From a checkpoint of a small masked image model.
Model: 0.8M parameters, 48-pixel images, arch mobilenet_v2, norm batchnorm, depths [2, 3, 4, 2], widths [24, 48, 96, 192].
Training: adamw at rate 0.0046, 12900 steps, batches of 384.
Rows from block 4 of a small masked image model, named by matrix and row number. Rows with one number belong to one channel. Each number is 500 + 40 x the weight over its row's rms, rounded and kept within 0 to 999. All counts start at 0. Numbers have three digits each.
After each channel's rows are labels from the 100 images, of 14848, where the channel reaches its highest value: "patch colour" is the nearest of a few named colours to the mean colour under the peak. Only what is clearly more common there than usual is listed. The data: rendered scenes of coloured solids on a plain floor. In brackets: how many of the 100.
# convs0: expand pointwise conv (model.blocks.4.convs.0.weight, 144x48x1x1), inputs 0-47
# convs1: depthwise 5x5 conv (model.blocks.4.convs.1.weight, 144x1x5x5), a 5x5 kernel
# convs2: project pointwise conv (model.blocks.4.convs.2.weight, 48x144x1x1, transposed), outputs 0-47

convs0.117:508508523567447419480536558546459588504490502543491439466514424468503502485486585506520452562501494588495547527509478478493486539464525476499539
convs1.117:502471512498499489479517546463482444624591488498464540519457512507537487525
convs2.117:501549481549513591488489463510518406521489493421537524516547571436527499488532448491464516488487509478509440506515552511523452455459448411535500
patch colour: white (51)

convs0.61:454556485538516488566541486501473481528560536418480478480464503524527495521533502512496551548476628494532566490525521417530462498445505447480485
convs1.61:492504518493465518527521548511546480469512538506574430418497467554572533543
convs2.61:565525437518456512447505510510497575493465560492554540508459504497482496498495561473584475514556490531490554535553427485427544446482541527540544
patch colour: black (43)

convs0.59:561532537482497518550452488514472512455456462554454492534473547532450502543527440547518552467463509524457531532448542538591481476490446456426458
convs1.59:566565440483511591440495488536546444536524561533490523531488493508511512492
convs2.59:485573465524483486448434459580554505507572524453546508548497539472503524443533435498573460494455536445505486529505506486443536485469497440534538
patch colour: black (40)

convs0.103:517517552508549444523478536549393522441544523505510488471509483490495475477485485480517457516583498575508553425455467434541531495460561475483543
convs1.103:491424415424508477511600465494485540528537483482463495492492539517499529520
convs2.103:527551440514447448447449466547496576460541503468404505490502526491486491417483453450512471509471520541489571541528478483427509495495454452526485
patch colour: white (44)

convs0.63:530525473425503518571429511458501582511482517507522470502474452488509509517512493385527549494573455457517494524579530540537525477513495514427520
convs1.63:535526468500455508574621566454480539522482495483509526551529495472486493490
convs2.63:554496512539500475463522505514519479550475506476569506478440501491478505548436507501517503454668481434530493489516430540560515491504508546508511
patch colour: black (25)

convs0.3:562521496527364478504495472467585522460520534450461471489481484521540504541527495533485439499489504462509489455591492459462436507458525464479461
convs1.3:446466491501469480467444474490487450424441484535525541524548535547550509569
convs2.3:509425519449548532511479430472545539537466495499583510458510502466474520508491500523513522479469482517560455452454544472606484449480441509416491
patch colour: black (42)

convs0.4:569484525405477530462472434531412464479516536497573549483489490504452514506537504447532492517508439541530444511537490484578484468504483557449525
convs1.4:498454486495509469535504491504564653493444492524528476486498458486484490506
convs2.4:534532481517462490477427484557573488516515573505488544559491534500517542461485492456509441456460547519470554532517578494443539463403528496521538
patch colour: black (48)

convs0.16:534489496520553513571493509540498494529472441468534593522468509432514462569456499563498471427511492416487518481470504426477550447486456517457507
convs1.16:492500523497503543527530516516520446431481532544415389529540531510526508488
convs2.16:479504478429483451543487479449536512493460425463489500438502448557474538535485523448550518480485464532571551483550408525580495544520508511470534
patch colour: white (35)

convs0.92:527514469493525565515624494484516473452509527443527467532465523509449499521488499528499550425520399409512538526554494482538497494521509558509486
convs1.92:513530568502541527522551492539582510490461593559511473463530536514541511509
convs2.92:415497500561512456450462472531495481521473432546499483419521515466512496536544474552532460539541505552477421476422515531547525539435507468476468
patch colour: white (97)

convs0.101:550505459430513462527449450452479475444424541466410492535494453498452479480494553510432517522426516520551505494466498527441477537532520503469441
convs1.101:502510511513503505464460498484515377425457481512445404492511518503502518499
convs2.101:524504431557487540475494511481513485551409458471535535494553556453457558499485422494546478466482489480525500534516589499492513524499499579480585
patch colour: black (51)

convs0.137:516460436550529529549501511474457509506484451471526503491522496427545472490469497560453545504533451519506579534540401543554550579518489545477480
convs1.137:484502509538498480482471501501485469432617499490483428601513477502504522481
convs2.137:551509512448475534457503505504554544554502527508549641541576488521466509448526561485504500499538474503516545481485554467497551484470466572533502
patch colour: black (32)

convs0.138:581545467508467507469509463463493378379575537436510468523488499486505506588490520525518478492482463450545494514485485490479520515521480489527501
convs1.138:549513472477556501503478486504474575477588457483455447480466514419519456511
convs2.138:540494507503491512551526560538511515504566559437552546460504495607535453489503539594476524532464510511471488516556523541535521415496484508549475
patch colour: white (80)

convs0.73:423517469508522533487486447452513512469535560387533514479544514416512528437574527513515534534474448497481487565459492451534536530469462524507501
convs1.73:500500493506529499464548526467480455556573462495454528612440494480476487465
convs2.73:491532433495440477515421453562526526455528546455489594536528546446535478435561464475498516518462489565501498544502509530442518505504508474568513
patch colour: black (26)

convs0.107:436528516474552501538477455516439486471520538451522556455466484443484524500603436445514505500445468527466553520526492504469444451507405495493482
convs1.107:469487466478485496502449485489499549509539488467558614561473476469449443476
convs2.107:425546513558470499495492456564528465490439483415563481478565578490599514448474466546541550517476475479464510538501477496483477494515501463529523
patch colour: black (35)

convs0.116:545511486488476521511502473521457495575452584519477544484509540600495510521601490450543591436506547468507493547472493549513520494514460464508515
convs1.116:510481491489470492504650569480490498410471496486495490504482493488473512507
convs2.116:493470474500441489505525529501579503560479532510551574569510467505455512431490538489594468440579474534491538499505468493514547466458508551471554
patch colour: black (29)

convs0.6:549545508497442493553512540540524524439465513447506466512507547546482534563507504585457529491440514518498473510482474444540550491499456477516372
convs1.6:485493518505488504536384420533510503438484510490513523563503486459573477508
convs2.6:483515536554414522514461507492504490412502498505547476489535454500498517499539540569524516593485489595505471480562473419519459488551469534486540
patch colour: black (32)

convs0.131:508520488501476502467503482535519506526445509521525413506436492577477491543536543597515521461476536498464471456575495451443485487529594433468507
convs1.131:482496483506464491540555514503507535585543480452515596510458467445462458461
convs2.131:604504498566496518488497498562549517497499548419542503527508492475528517487478498522533531574541414530450522527553436476452516455467491496538566
patch colour: black (97)

convs0.74:511467483535467466469514551475558508428513497427546499531506491530499532463557459464490426462512472584431559510572494491467538460420505466490487
convs1.74:488483488490482496565504496466487585529437486524558620525481527488485498471
convs2.74:463499534461443472509533568503481464500473359582485523471524459467502488494506434481510466460477500452536437486520461527466505439494494472437481
patch colour: black (76)

convs0.36:515478531568469520515509421457460546509434469503512557549475491485460487456559466484519600454455492438548573476510480568514480465491475474466500
convs1.36:521462468457488461502585527485481510597480480473471457450459465476463443472
convs2.36:384460467456485544469546513475547506465528507546454501549485468513478416463475460519450456547494487578554509492532432479473556547514496515506486
patch colour: white (29)

convs0.80:514557448442538459486477472481497563533485470443466524524493483468494472458519449519564521509490467513495578545496493465602531503476548490386479
convs1.80:491503488561489493490505596579480523462416580480509500453473521507489480514
convs2.80:561528508506473496474473536516574468556532525521522533569516494546474538466498466418488492413535564501485558554476511559509540446435536529511545
patch colour: black (42)

convs0.43:492485570549512483504425490479404433505545498542466492395519478455467548479527458543470508492433452478463523513497455556485488532552474508531488
convs1.43:506516459461532531429449443491505449536547483525532428563427491504494490473
convs2.43:547509568551553483465542507515492528451514488477428493482542497562485512493456540588549501492522561551458537495519508433480454403560532506506510
patch colour: black (41)

convs0.18:471516452556484559529475576517501555563453510543499478442526515424509535467521462503462543476532472512468478533595492549484517522559474554457553
convs1.18:501442411468487469439465411484480536595470482506478495489503504498476501493
convs2.18:483502485514501448506496513441450549557540396488473428472514504498425483507602523553464460488492464534497508484540533521527493523547505534495408
patch colour: black (29)

convs0.44:513499458426508585518544482426450505482514512447495491518496493499446490513504517513444609481431435440548527508536504493548467496573499548482491
convs1.44:534503583510535540520614526524560530555510539499499508538486472518529520532
convs2.44:490547521551488462468502505566527454539496451557511497484495517495520489594506516477520453570570523521480434444412481541542565516469545449498472
patch colour: white (88)

convs0.26:532493507529563493522550516498472515403505619503547463478510477497521493493417589506494485492492501542541487513530524573453499527520468578489466
convs1.26:505489472481486504455485544486587459463591565453451430511506490508466490499
convs2.26:488478475492529466550460453526564496486515498524482507421526522537540435480488537512474457526586473542576526424462534507524518475462520420568454
patch colour: white (35)

convs0.45:504497523540504547491489350512445506466539528465439491531534462481508471471557505536480567552530492446486539524452537517546535495473500492425481
convs1.45:504491491492483485483517537466470467474650451459480531438474495482502478511
convs2.45:567552481521493526542448490489525544446383536484547493499544477485568482438515461507501448532444488580529532511542461439509482446517481502525486
patch colour: black (25)

convs0.2:550567561505432559532546463478500506509433550431475443509494461564460505524489493484496511530522471509514467507551448511502445408474457439472463
convs1.2:487522450509485547563428447455560570478524507528484455450471482443470496495
convs2.2:517510492540439488553439524502426491474551523466497508487549599552511544487489545499503490528491437562439530518543487528540471490467397516484448
patch colour: white (76)

convs0.105:519464470478487489429507544505545580509474572534505443532441457504503514515476480445547426466560565478463516567531479533488544532451500543523555
convs1.105:438449432449433468466463472444463532589543491475507504497471490507510480497
convs2.105:426517531527517505500557440485473487526492424465486470477535594555540504513533475601503570502498533490496506495508568525571479514443527477519443
patch colour: black (44)